Weights of a small CTC audio transcriber.
Model: norm layernorm, layers 12, width 160.
Rows from block 3 of a small CTC audio transcriber, named by matrix and row number. Rows with one number belong to one neuron. Each number is 128 + 24 x the weight over its row's rms, rounded and kept within 0 to 255. All counts start at 0. Numbers have three digits each.
After each neuron's rows are labels from the 100 clips, of 14848, where the neuron reaches its largest size: "loudest" is the band of the loudest frequency at the time of the peak; "lies over" is the class under the peak. Only what is clearly more common there than usual is listed. The data: phrases spoken by 400 fixed synthetic voices.
# u: gMLP up (value half) (model.blocks.3.mixer.u.weight, 320x160), inputs 0-159
# v: gMLP up (gate half) (model.blocks.3.mixer.v.weight, 320x160), inputs 0-159
# out: gMLP down (model.blocks.3.mixer.out.weight, 160x320, transposed), outputs 0-159

u.34:112132145138187130143164098069138099186085142100103130088178111128097113097146103150143086072102145135111130140124116144122098166127124161125076132109164175123127136106161126105112121092128098153097111136136127154143094114116109109148132139107118131097146121102119116098101134130155130122123157076108134131126087144096104111129148134138132118116117140176112111139117139157153137083124128156180121144117097118107136085152156118108127151134122129128113109124147083106120149127063129
v.34:144148140157112093100164104134109144136087093127161133113127114144076120130140145128164121120112149184086141115152140123143157108118165109132116141092099100145130083149137167101174128163130139175135156128089110132139106163105143128141167150186141125122094117125153096112122109132130121092149101152082155129135104108090082088137078111119135146150100151116116124121099137128122107106164166152134133128114134110129186152136133077114162152132100149114138125136127124122153126070134112
out.34:127132127157083152133148114157135066156113115108138115142141153080123119125120172118120160167124090131130124143127132129141125122141126136111159149096094103111155109180094098098138087055131119151167093105134119141134100120134110137134137131127105139133133110109141117135113150209132114120174165162112150106097112137141160111113127126171114094122105142136151150074140137113110082140122087145140151161113145135116133147129106123111126070070120136125126095117097163114163134128107120
loudest: 2000 to 4000 Hz
lies over: /k/

u.288:156142159136109133115153151104165165126130131136149141085124129164115130113142120106082120175137128151102125187072127102162146140110128150172126129117131130112131096173115100126127130115115124144170126143130115148086125167103177167117122155120128161134113116133128144100127053112131092137130152082120144074124112129129130074107096103099164129147075157140119183126126114111147083154155137145106121131116133125178111133116106132140150112126142164147119103173108124152134119137113143
v.288:189138119136110098121120150119103111119100109169114121106108077155135127142119093114092108138173097092164110088143152159129143161087149133116118140146120122091109190155105124136118162120118108134125154094147111092099129114109192129158092160161106114104142119120113133135098095128106160125112113112112174119121116133119139123126130178128074131134120082125126146142106111149125157084122097159124137147164102174076163132114083104169151124134138127137128120134118147110137152150130128
out.288:135120151155150113111175118091122128147109122129131103132104128092154133157100127086170107097112124116151090120144121179124144116134108101117145125138121132141108128106191144101117106140131132143136095164125138157137123082157126131118106121154128126088112181123123143153128160183146148132108076160146116152134179125117101126130149113153083142135161109132104106124149187098125161093174132094136103136116091133097155128068139112115093132165157133138142094100139102114114112169111150
loudest: 4000 to 8000 Hz
lies over: /s/

u.220:151078140161137123106154117111149121142087164152114126112134065097149153101087173115136152106123145139133128126110133110120162155092171129128123114137151121130135171194167162118135110122145144111104106174085128123095158145124087145106116139125118127176101124125139136134096100103151123185122133136157151164137127113087137088088119152101138113135124137093096143184155150118127142136137132116141109151155109109137174142133096097119138125128161132146117175131135128136129165174106142
v.220:138096129098098115153098099111121163105128131145093187136091115145158110127105125142133143139114119145106130125114133110129122174074122101115110128096123105139168104135149152145103177113162131108124122089072140121088158143114135133124109122117140161110112141089123158119133097144150063157112109131125096166101174133121101114117150178108129130133124161098090116123128140101139151117118122099123164151175108111116196120158146126101149150114136136089092129113161120124146153103174131
out.220:127120100118100104148078098154179120141124119149135107094149135132131130121155118118118147103149125120109117203098128132126098164090124120129137198136089099153146143145143108112115099096121176131123132134113140086136151173117121141127122088169150124092127135082095166145161089104129112146130157117164091159139115104118153136144170157143107145143122127093126112165117214128132106112099141133134141153116140115107131096070140101119129102133142116129117125127102129125124122154161132
loudest: 500 to 1000 Hz
lies over: /ɔ/

u.295:161126116185166130158151097071136150140153136097117131147133130127155095117179125158118170119111159099107106144106152143114138108084116115100146132159148097135138110101087097154185129125118157117120187144105166106132106138075097110123123151148143156098148127184116147097105089105105129133125123114147106111144106097087138140095129173099106097149123144147100145135103163158104127096083094122145107118120126125118123155138115136139106111116108123122172153154146119127142129115127153
v.295:122148176129110122106155121168138129089097117141110158149151131112168144161080186132142110083118133123107153124149130134081141125111153119103092115134136175154127135113126091104166125146116131089098069117125104132114121104168134139157158150155134114113155086108105073108154109114118129143143098114128100132124144123135121130126115137149160112124121106114119157159117154163128132158087123126068136143112145128091182156119115138145108132149104148116135072094121104079130170110106099
out.295:164130117138131134069121124178141097125154124131129124092119132157143139136101075138102075104140121141139152124171094147115100092160140157145091136141095184100144144147137162145096148121128157121127142100143069118117108081125127091113143159125080123127105145142132136111110151125115085165121152135098131136116152131119160102123132101093108120130130130129146103114126076113156192182114125148121166146149108113161154117074135115117143153118171112121132131165137120122114124149165126
loudest: 1000 to 2000 Hz
lies over: /t/

u.189:152149169134135108116121083162146091103102117128117161121120128131158157189149120083117095143098167152124117100124118114099124078119131121126125125120150136165132090088130104136136150123134116138139132111159160157168130132147151147101093158134088144111161133130141097132154090111118120149155111126174131133135149073143108139142137132162161154106144179152108142092108136083148137106146160161093091143106150114168160138129111100091095119099129129142102107102156156137119115082097109
v.189:132113122105126167122120123101110118127126109142113134094107133125088134126176148148115127119144124121177169119140104156107154146155116102152138127113132125099133140132070093111125140162087094148118128161125168139156068132154141171125151167162135142140168134132088165135110160163147086098118158111179127131104141137113127128139145092131113155199130128135099103142125119135159174138121090134105207098153095136148090140112120121109105129128117162107132128136104135103159105147136122
out.189:095116172139137147092134141127122105129087128120140122121147132135116176110152084159114173157144117148103160156107109153125110138150146127166157175116117094131091124132122130143140141137142084155113112144189150116141118128096115120159097134151146148161119148163132145111094131120139111120127118162147172167077136119149130158101171139170115099158172091138140121130163099196103064127140147138137107129121128119123118115124148094108136097175148136141142113116111140147134160175126149
loudest: 1000 to 2000 Hz
lies over: /p/; /k/

u.9:149134145137109111119109167125122116108128115139106164119133113117171094147136079090141108176154084124102158101143148098145183169167148105104149144150161121107082148182125145112148162164138109139103120123152110133168141128143149084123060111166085127107152160100124142105102116101123146141123107135072151137128116146141144124125135147132115112091134125116139108124152156124148129102108100175110112153135136150107106116105147101109155135125128126156142147144134144180130152160078102
v.9:137118130145106119094097141104159097162114140180135110124132178129140112125157146135115127136146105159146124131150157156153124160169135114104118174105133139100158142132143159123150158178128105078112146120125107158158177113154083110120141120159121164124144136087124153128068146117144157066116128151149143129119107215145136143160107152133123148127131112118129143113094097111125126145139140188124125127116131085123108119113124108093153139129145166146122165117136138126086146147127086
out.9:109127130097125136127133117120120157145093154113117096120142133149137132128118174144142096093113157126146146145105174119152106058165123169124066128136106117101150113100109108130085131086141142148138124137113108092133115138126150169196149100175147158133115086114114109114140161138131132095083111122101130120102139169114131145124151122139114184139112141143125069091178102143125145106171124151116073164164140119108109147132155143130153141125158135145105117121126120090123132145141125
loudest: 4000 to 8000 Hz
lies over: /s/

u.131:192116138102152129132123169141138130093151099144108133099135132085143133139103121103128116165139115113129100108125127115136188135095137117147127117143165139153119092151090107105086165137104132173155113112151162121113128177111159134169161147116103123097138121118148148112099102122150098131137152103122148057080142130112125135127111125132128133106124182128137114089120162107135089095153126108183162124106111169135144110121133100113182118098170159142162116116110134143098105145124129
v.131:169155114153073113145073145118153112128108124129098106116114135098141132098127154168110117124162107129132152148171158112149105119154081142152150137114123134157108211139155113196138116117139119131116112117118153133107135144154100082177092169113150127075101094147127125153110138116122109162103095121103131111159117146111074168136134147155150124104149088129083135141116108143145116134150130116138101106115169149104121139119130153112162137122151118094144118134120121108138169147148134
out.131:151097135143099105141175128119125110116109152101145116121102112125116125104120107114113118138145100128148092136093174119093116121131103112109121131164121131102080144139149121172156131139101128136135120154172111145160100138117172107100135151150101135071160098091133122137134083096160134127109154108096158139134147120148156146111143134129082105126133106134138137137112170098074105140151148139070084152128149116120118117103121163144128167094149078141137114104126078144187138153118179
loudest: 4000 to 8000 Hz
lies over: /s/

u.192:135178133155101108105194138131129133145082125090097121153145108130081116175178171108091127115105143176121142127112127116148140122125149161151145128178138144156118179098169097118155110112137154089076151133167117146116138124139125148128119077115105097098116144128125083116121141163133158141147106145156123142124135159161149104142163111103140139145117151136151125121133123094147149110160108150116140095137118095130145123122098110107134148146111175155142113123163115131109183115094138
v.192:139135083139086125116122125089151130132107154090138125156147085145052147161119092123153152137125150169123121126177122105138110153111163093089121149121151106134125154107124132093139110112142129089177107169124164121090119112143109134087118104147139147090164118144150072123109150086115146102101109113135115139131139107123103134088161123121132125144108146098114143128119161109102087155131120123110152105119113143137100132153107121155158134136147124130102098078133126105061090088133120
out.192:139148128106135171148160127133126150101127141152102164136115096155105131160102089149174103107152104107092115152136150160147131071157101116120109081121143123144134115119149108117148145142169123174133140100093151174141110124158118146106088131140155145096118127105114156149130097089115163138108101088098163148131162128142088123074144135087103103103137137137123159136125126108147145129140110149089103162164172138146096161132114125144105107147088119121128129119081175155128121138163153
loudest: 2000 to 4000 Hz; 1000 to 2000 Hz
lies over: /k/

u.183:146123136153145157144105146141151122146105122141092138138109148116156104183130108126152121133127141147158099152130132150117137112118103143068139117101082152097116102134131124083145125125133070129137106137134099127131144108133159077160117100132159099178104091095120126116130146154082113099114097124095118132117097152127134106125191132106076162189119151138105177125114113118095168133151113126079103118131129160149119093124174134148134149125099146152158131154116125149134181119117124
v.183:062099111093096092114129130139133138157148133127121107097146125088158149149127089096141149142122119098117170146123123076119162111147156102189133122152102108132070131162122088122116121122122137158157120115173155165120080121137121116133155127119107142142182164149086139139090115101130129083141133157128135099106122131123110120138115136112103172151116137157142120148146114153158124086156117128147126130159107155120155097094170138139160110116129170147125098132145128068149104125121118
out.183:147126125097056157100139142121119091105129126114117149132119130139133125078134101127095098104103129147104149097126132055116097151144129126122169156124132155161128138142112139139108115153153147091116126103162134106094086126109130123114128072183099112110192117146100149124119100128152146088138120109121123142081135118151118169128116125118132081110125136095179088174146149141137148134123115114098139146167158158119133143109085139129140112128196132119130115118095131128113100118118101
loudest: 4000 to 8000 Hz
lies over: /f/; /s/

u.285:127139119123111133075106132123128113119137170141100104117138130173100083147096101113117114106156158122115135096151139155140141135159171139123137104149130168140174138146114086131091140081130116138083128125108086134098150114102150060111100088152155125124100117138125143154158167148160116093116144089109127153147101131128157147149133098154118181138151115128093115109141097130125163119119120131161082159149110106101140157134155119121103127137127175102184092119158135156155131149116129
v.285:118124129115127090120137136140126146127115138117148163121130092086146101087195152111156144108100123135160078123176123134141120162124142146126148105096143105138113118140103111115132134118090130123099139120149116100134102131152126127147091144164107124124156111138131132134139146124136107133147069103105119137121185110147109140146107157084112148213110095148108187112101142140140142138132123171167159126099110155118138122121155130117086143177153168111157123152152158122164094130165158
out.285:104155136139142170111073093090097147155131149104134140145108111131120149136085136103126100111098101197103123145102147133141124152145116143128157131110140103082111112159133123149150099089161150092114126099142142129116120129088154130116124133137115140129101144124168140113136113186165129103115078119167123078115127101124150124138134153130085103161107061111118127107166126165136119136128133141129134113136162102153122123177140099175157094140090092151110168122127111117115136087124139
loudest: 2000 to 4000 Hz
lies over: /dʒ/; /j/

u.235:154101130118129097135119126111119092133089140164138104146119146087141135139137084100147142117148146124119127145147112110136133119171116146148209123110096192124114152085091157067152127145139106152182164112112135118134155148134100097143128136162104119095158102121134125121146120130132135109149120118113123087118169093146108141122152097131106129159126171131127167154144167144125150140166120107093102131146103102146088125138102121102113153113149167103103185131127097164106151106112143
v.235:127132101086098130092137112151107109131103120088141094138118143161113109094133100116127138073129110107109126157101153098139171107130134169127123152139144125124116105113139139207140152159131088120086126120128165121077121112108108130104130126154116094164095129126116095108086124096142148152130138102057158130107091127143117115148138114141100113101150110079177118139132147076109137126131149135133100101114080153107114162085127158158125098129131119143133117112166130093109113147133113
out.235:137139147127119157128122136131130141168118106116154109128101144139107143112144158135091171135121106100120126126155141135194145142141181135110103151163122134149098094148144162148128139146131150087144142111145180131112135123132103192086135149173140136156100135134117144128107094143125111155158143146076101122110068182144162095135103126103098120094138113108154065150123119141126142123116156154145127141136143163157147119105145153168118153131099138137087073097140141088146114123123145
loudest: 500 to 1000 Hz
lies over: /ɹ/

u.308:156112089111100162143141147136131137144150112111163123128100147140149120162114134093123130140111145113148123128146119125083130147131172091158195188148162111138112131117146126132149127129138119107151122096144153078067103164119130103163105127081155132135126114180114103134109117146146178132164136144190087129120087178125129112146118135155131093122110121104089139117127127119148121103108154099148079146135097169156111115129106141134086128168114110107111100138113121158127097127155137
v.308:139137165161108111137151097097129152061125125121138129175119099080119138105171126123131154179155129137109116111097135096108120136131127127099104117105099126149154096092091103132112130172145118138115136161123164099103132115177146157110137123132139140111134129089130091154147112118117129114144142085118086145137112168115149117096119121132140115151163089103134132124113170106111125148141103162128144101132113119146174167151133081152204135142104087138151134118101143153128079093141147
out.308:117116092138123137092095112127139121147131153126114102144113126196164109139146117105123148115099130112149091087124079103105122140157135097152110163134085139139144128143091135114134157171111109123109117084182099146113123127127141105157117097123135070128107133124134133094124128108116090132138100140156124120128118117100126164111135113125123163102083151144139091108069152132150077130099104129144146170079101120108130150154166137133156108143143091126125174139138131070147106112079134
loudest: 500 to 1000 Hz
lies over: /aɪ/

u.82:141145085109141112089171080134138170155123121141128121129119142094134075123187178077163108153105133138096102153134140139124113112152160103129105152146120084131145102130129098127153091107107124118132179138142164150098140117141114146129110102122122097145125112158151141120125120119158174108123175135100169115111086088084124149139121133145132147122087136121138104125172131128074118113144108163150148157113095165126092109126085140101101135148140158134146120124148140138113112113082146
v.82:148146136171183094124113083160152113088145098139118103151145110122146134133111155123217112147175092129127151190130115117133126130097127128071095104117081135129109163144129099103092148135135104122131145081099141123120122164110115102144165112118119134120135069174131154153116167160123123134143146165143109147158171173134099127117135129132149113119113144144106132155107122126094121137148131129102144117115148126127092149130145090110161151128139157149145134108116131102089152148134120
out.82:089119134144111155085133186145143154134102104147110109159155092148105142157094130166147100104124115118112154094118127160170090147144124167133159135075118166146148156127113135143110115121164171084122096137122114120118138158123130118143064112139143131148098128088151149165162151094113086133137137124127075131141139153158150139119145119145132119124147121108139112168122092136173114142100174087152130144081151134155132152092119098152119116124131163150132137170134114147106138152149143
loudest: 2000 to 4000 Hz
lies over: /k/

u.31:143107138114114161135122159145149149154151145144144152130123124133127137115144150089195142122132139109124135136132129127145062213150105113131161143123113130126125120132134135127130168104135145130119186202119111142133139121113162129117131096115142127137108119105126158144102136099111113147105155171179105121098099089139148117133119099110099105111111103131117124134127138149161117062094119107153116127145152164124093144120098128155118140149117179121130129121083200121103164128171130
v.31:118157153135139149144165110124120127138146144169142132114111108122144183119111127136128108111091159106118122134085148143151135111123113120133203111077126129092119110123109165197151148142112111105122108134100135167134102152098106119130144121138137099151137116133127132125106135111065112099180162147101128160078152133096124134101117109125107142123155117093108123133093140149173118097174111124123154117163161107126124109116078141140112120117154149141100101116111193103140179104132117
out.31:155173131147168132164113112165124101094099153050129159136131120095130143141112152132106085127144116134118136133111154105113139081124181110127131104148163166146137091140103135120113105119108136130150076104101145138166137164140096147088119127127134098091130105130139149101141143148118152113129139101124145184105144101149111148148157154120138133104142140141138138141128132105161097124129167201110116130127116115096124091132164170108174120109135119145101146141132094102174094104123147
loudest: 250 to 500 Hz; 500 to 1000 Hz
lies over: /oʊ/

u.249:122094162145145121121164150132144089111124138155117164138157082124125095125129153156115104154148142087089184098157103126110108129101162095104110124148109167115098106121167125105154171123087133103116142121163121152107142109156153148122123145158108099120116142136126134136147134087135103170127146157151106120136098142152156120131157091123097088132117121094113126131125113119109105089103166133170097101119108137148129093119100172156157134148110127134140091139103170182062110119127148
v.249:130167124078162124125108102141126176124144118117114110130084137161095129154148103091113113099108125169139165130134128147130126142116116134096111116156139137139094186152139153121106113149156095146142102125099130178162106113170126162127161172123134156109154083208139122138137115128135173120123124099095135128128104149075095177141122097143135135144129155123089095121157146104151100107117126143134089136150130130139133138136129143149120100167132129111087161075127096097109133104130125
out.249:141141120144122097131148102129120107133132153088162062122129141139165112137125138127090150117128139146135121165160138092146130135141111123148152139095125108119138091159088118159093134134171149162115116123128125068128127135100112128113100134152099140149135189117111106137139151126142100099130145138144094108148128153136158137131102167140188155125108111124098119131128108136153165136158165132071093098094120128149091180157118149142101111128098134147109103081092087087124154099112171
loudest: 4000 to 8000 Hz
lies over: silence

u.265:133093116117119106115164114117126124113152108129111146168124121155138093096138104114126106111175122090143125063105143109081141126154131123118123169121142153146149127124163107147172159164166162124111160130188147154134126143154111130144182078141136120104162104136110121166101118090118148148145144138099117125069122150142092166105126124132122137102126115094086091138095119110123119133140107158100115166119156129092136147137139115105132154122189099126143127104161117114131184142145141
v.265:072134119115134118127174116139164094119137096105105116169161138112118103120102093165130126140144139125134092129110148128163121106144097127119109129098116145189124161126130197126099137125135181114099117191151143112143096154125153128129171105156078135146154157106137143126130138097107134123108147105112144151157119109149102111134113113156144128153126107137127106124132101119118169150168153109126109103132187110120131114130118048103121163103113119130136164109121137162110134121160082
out.265:102118129082114153162121146073107144127096081122078093108142106127164119154134122136156127105128112091127137109132170144107112118140081120123075144107098105100128136115150128088154124159100117132108145180136143127131139103134102151141125123139135124096141114137138112166159143116132103121109090164103151153131150148109160072115145078142190153105137105173095153119127099118106117076149140141142099148132136093143113122139144114091092114138122140136126147146140137141096140123190166
loudest: 4000 to 8000 Hz
lies over: /s/

u.176:154145144110135170130134109100175156149079144138103144156109106141112103175127137092141135083125155155141128145116153135118129113140147137128138151104141116142143132123142143094078152082082124115116172108144159148111091150138120090146130156108094096157105114173139099147149149127124105160189131123181137137163083123123114110116145116140138129098124153105106078139129137083136117141175115143129191162098142131120079133134130123099152112100107132130158159107133166110119129125102117
v.176:156140130073144160086134138133067057133131126120131160123124093116162108122136092123168129151157120123120132120121143117149125166102145121072148116127193141168095131128142105160110129121207123134116152133138123159115136105130147129128142146102138121116111097168126154122074141121158152110121129141122084114138140157110118167106123125139132133172130146128115168122125149146124078108111129047125108124125083134148114164118122125142125165133128117141130129109137148173140138119095104
out.176:130075183126133149119113098158203127165113109119160074101075104132105135116118146148172110129120146166143109161113146146110122153148181102138136149144125131118165150110145092140109119122166160126135135117086100134069125151119125116131130118120127104117067148134145131126130144144146124120136128133121103161126093141149123109157111137137151092131157128126097149091098107133160116120147103114094146105140153095091144146115087163112147090162144111160091124141102128087094130148131126
loudest: 2000 to 4000 Hz
lies over: /k/

u.310:135123144130136149133093189164122136129111122130093167133120086145150149134138157152152119164112088132098155135118137105083174146087126127153189137126122138095103109128122142145119103134109116137122136132105089173109127108150138084174138105111143183138142099135129162149113089148159109140157147121180125099111137144083126117154131152130162139113108151124101111153114124150188130178161080151095097142126091122118096143132159139086155131086134125124108127130120139146137116101114119
v.310:141106129129122132182105148094125127108124125157091147121134139110165154142146122113145101108111145134116149117150127141108187126088063136136126162105158135128108091140145112125164121147145122128106102156128162105113096117162101133124075129149136080120118102127137174185136127165184126160070131160120109150130149101117114088158109169153116154135141131129088137144119134139181101112144114126122123141086146127162104144101106113127146144125101153145161127118123131125102185137162168
out.310:153135101123136110171164155119108126102137083114098091130097085105116164120161132136140088108150107155110182070161096144141123122159138121139105119084142112134126073089110152088137096114113141144096132125132133105158109137129091127124112141119122107124151127126116132156114090138169137123122120111145118161145129126114134178126137066124072127138161165120150157124190081126107156115096124100124124130137124152143157144137105157144139133103090133159122127159106123160146155107160100
loudest: 4000 to 8000 Hz
lies over: /t/

u.200:100156133129153121111139156140113158132109134098062141185122106132112123113136100156184189118142143145147100208162131113051123116151161158095115113097157137149112141149118160144149104103117108161164119139113102133156132164148082127072104107104118106142125123142107164138156104110089120150141122139135090100115133104144122137113161091127141143141127145127145131141117116111156130138111128094115137085144155139093146150125143103119152110121133156147135141108117145158141167131110129
v.200:123148154152119134149136142095099166124124142109100109183146140104168124115153154087127099122126107122143123141131124150098081111120150146103163129148107140152167131103123116147167132177113129077129094125130111092124126140133159145159150127155119117156105119086128146159149110099106124134122104152089165166141116120171139138131126115175148155120129098110162126130111128179137063151135127083131148076148147176125146138137163106122146191164094139136156107122117096115112155144126143
out.200:106111107098139141195100145092121109111106121141127152152127101128133152135119134125105092079158109125128168085140122176121114167113106128103167091111148156124169129150153129110121146148149125103141086141109135113107136090130152151156101167139096153072099118080165121137134148173110110122116121083106107137135131148124132125151138151116100119169123081145127115072103076106132124156148099122100152121120101120177107088133157121111146130144137125116161135136124123101097142153100155
loudest: 500 to 1000 Hz
lies over: /ʌ/

u.2:099119100143135110143155141133135081110092109147096107080165107152138140075211112106176143146120142129138127134144104144119103153107136128123163090081141107125126143090112132122122070112147151139132101162121180142129118141144151111135144124125129117132113129145068148111140152102154127170171114143140127127088112139127121135161096130142154131143112158164149152131135137145125135136116126151159080207155113141148124126092147127136116157108124142135121123129179133078132144121101097
v.2:164124144146169157133116110089152163122149155144157114123108153151138124144090133117071124127126106115095142169092105140130160130137125125111117148142112152126162166101129134096064133158114107109117147139099170121131129121100095111096121095079127109159145129111134139146154110085139151111126103161133180157170115103160118114101159123143166104123148082138137161140069135122118109127124100152136135132174140091158120128108103106076140120081136146098132142106111156108139134119085133
out.2:166153156134108135112128151134152144133128165165138129133106112104130137200145096166075127071075120091113126135141144136114132142099108114114081134127133142149134138145114111133124136108111135133135187157105079097108150159110121175126087114186105137126138100161152110107156135104146126085131138121124176106125094159128132153133137134087136103103117160108163093123083111144132101140127169149123121137151127085117104143174160099113147133155142126136105149095110148148106121139135146
loudest: 1000 to 2000 Hz
lies over: /p/

u.255:197129099127101104103146182178119143139123107127140140166179161085149169095140125118112127155131155167138106143186154108148148135130126127179083126127119114118109158117096133138109112117101096096122108139126148181171131110171143108141161092093120157133165078116115129130117101135152121109104126138148110108168153111141116123113144161135144152119127122127143124098112116101144120153111098121096118144129107107100100147134123115139106142126094174162092123107157110096141106083124125
v.255:143128109137117118104135156121139187135061125084124138152158076102111163107114113139147156166101150125107134123155159096161108133093165139149134136150128121114111142090133111096157137121167151134100142166186084097117128106133140118128112108097129139141170104148116133127120128125104107119114133145095108104117089137166159150118175125130143121148111117133205128134117147126161117124110146087137123142161135134100133149152111132094150167135077121132130066118143115119092153096133109
out.255:131139096096145128121198109107140136138101118090115119092127112110136148145098088130118175127141133155121164152152099131089141117064130116126148080140131139180145139137133133092194108146134165163121182139177108100105173111143119091125165142113120150082143158121105147103124096107105103101112139132150113131103078137119140149122144140079145159119109186141106117171133142132129148141146152139139124145154143127147174135127128125118138091137119122146145112100122158128150146128144136
loudest: 500 to 1000 Hz
lies over: /æ/; /ɑ/

u.92:156107163119112141084160119111128160131095160123136124153162168136183168086173148118140133143135124161147138119106107121076134144105084116149136165139157150127126133149089098159116146117129134140100082101126133114096151137141152174086140125079158106167142122124131086133114142153131115135095107153165121146153129134138117180126111121100127154139118160094139132153133109131126137144105151132149084141125144088120126157103116085083159129135155152153098112127116106078120152160146165
v.92:161099108123119113087143126121139125113120170122127106137097155073144116113103153125139155121102083151126133135165110116130115092102108115132106122138098160151143121136143097119073166141149158112146130151117132108134107083158131164085094137078126139142109157202135121142147130145129091124114093149176135173113123134150153121133123096124130125104116141078164073143111139176126146095114099117134109113141161115109076122140148122114159131080159122126137139133147109137100140113156176
out.92:118097101129169100170127130155139122163152112107149156127140122112078145142123114138100198130124155137096144135133160135150141122097133143115116141134117155138117132120142113103117128129115150116112143119102130128138170101160100114127073150161128109141118113105097122118156133080092114115156105103134132120128099141157114124126116138086120105128101103183107093138165121138134146115196130158112176102163135101107108104115131160156140139132151068097143125147126136081178116064108164
loudest: 500 to 1000 Hz; 1000 to 2000 Hz
lies over: /ɝ/; /aɪ/

u.23:137117133118208142124138123124078140145136130124122156144112157135147137164132109138132118144116122153120137139207160115117146151136181151101135123101129126184105125072106159146134115121144139143107117099089145134110095147103116094126139124095114166088148117111087117141103123085155164115143121126103127156136110142112119095169158098100073110158144125121104121130121095130154129158114082137130109149142140148172160128128119130162118147164127096123097114104132156168108092134165146
v.23:138113163126108110118151146124149154153170112121139177146112115120154131134139113171125115064086139130122117125103112149089133130130184105131091140115138168147140121155179133127163120130098128125119106114113107149075114151098099149141156107125145142108101063103093122136098134124137118110142165105126150114109117147137155150150134105143130132125096119162092083122133125092107091140090112114110122174121146108155156164116167151133102118148107157090116144118124167129142054133108098
out.23:144147104113161140136120125106141109151140164109137113106153125150098147112139111104123104147147178086131092138119133098127122108136134101146124070052100130159108135134121109126100140140114103160117166140113146155147156078137129127148093095091146121076089135116120154177109136126143125139111124102138157150105151134143121107142100130128107137173141131140144183086132122133123119128115131167140120088189141121156143108135072154162113075149162154113149140112109083117121137124119166
loudest: 250 to 500 Hz
lies over: /l/

u.77:121112175136106148123128120136128145145109180167116116146109127092099137149158087148183134117176169092148140092146139072160093121131147147100124149108114166135138148108172145095116099101082128149136134159153122106165143117151091121097133123145114113163135117125163115182152108098113102085144172143107106145122111141168135158152184144156140133124091140089117147125156103125122115158132106139117112135124127140099139098136102120138101139111144164120106181126113132147142114122107159
v.77:110146123095124088130112135136124150103161093109123121104132148151123098125167125109147147109122106092164155125096164111143128087092147136110099129134102130158123180158123129168134119131134179106156106123111092105129143111147119102184138135119151126157107168163108141139115131112143076115112137120107149070137144141109138165096113052145117161094133147122156215129123130111123167137146132113137150123123103100127116105095102117111177127142116132161124126139130119140091151147153152
out.77:100173112127170109119122145103128161123100094157127143078119158160133136136103123109099123148132101117144142136113136151101130118122108144121111132132126114132148116155122115143081142124129102122155108145131149195120085109118119115148141131189163143147127141141133162151104190129154134140103151165192197132139124118080098137130063094146075138125165124102102105126097139138133172156144123134154185117114126118136134153121123137079134151145106129129133087110137120143136116140149134
loudest: 2000 to 4000 Hz
lies over: /i/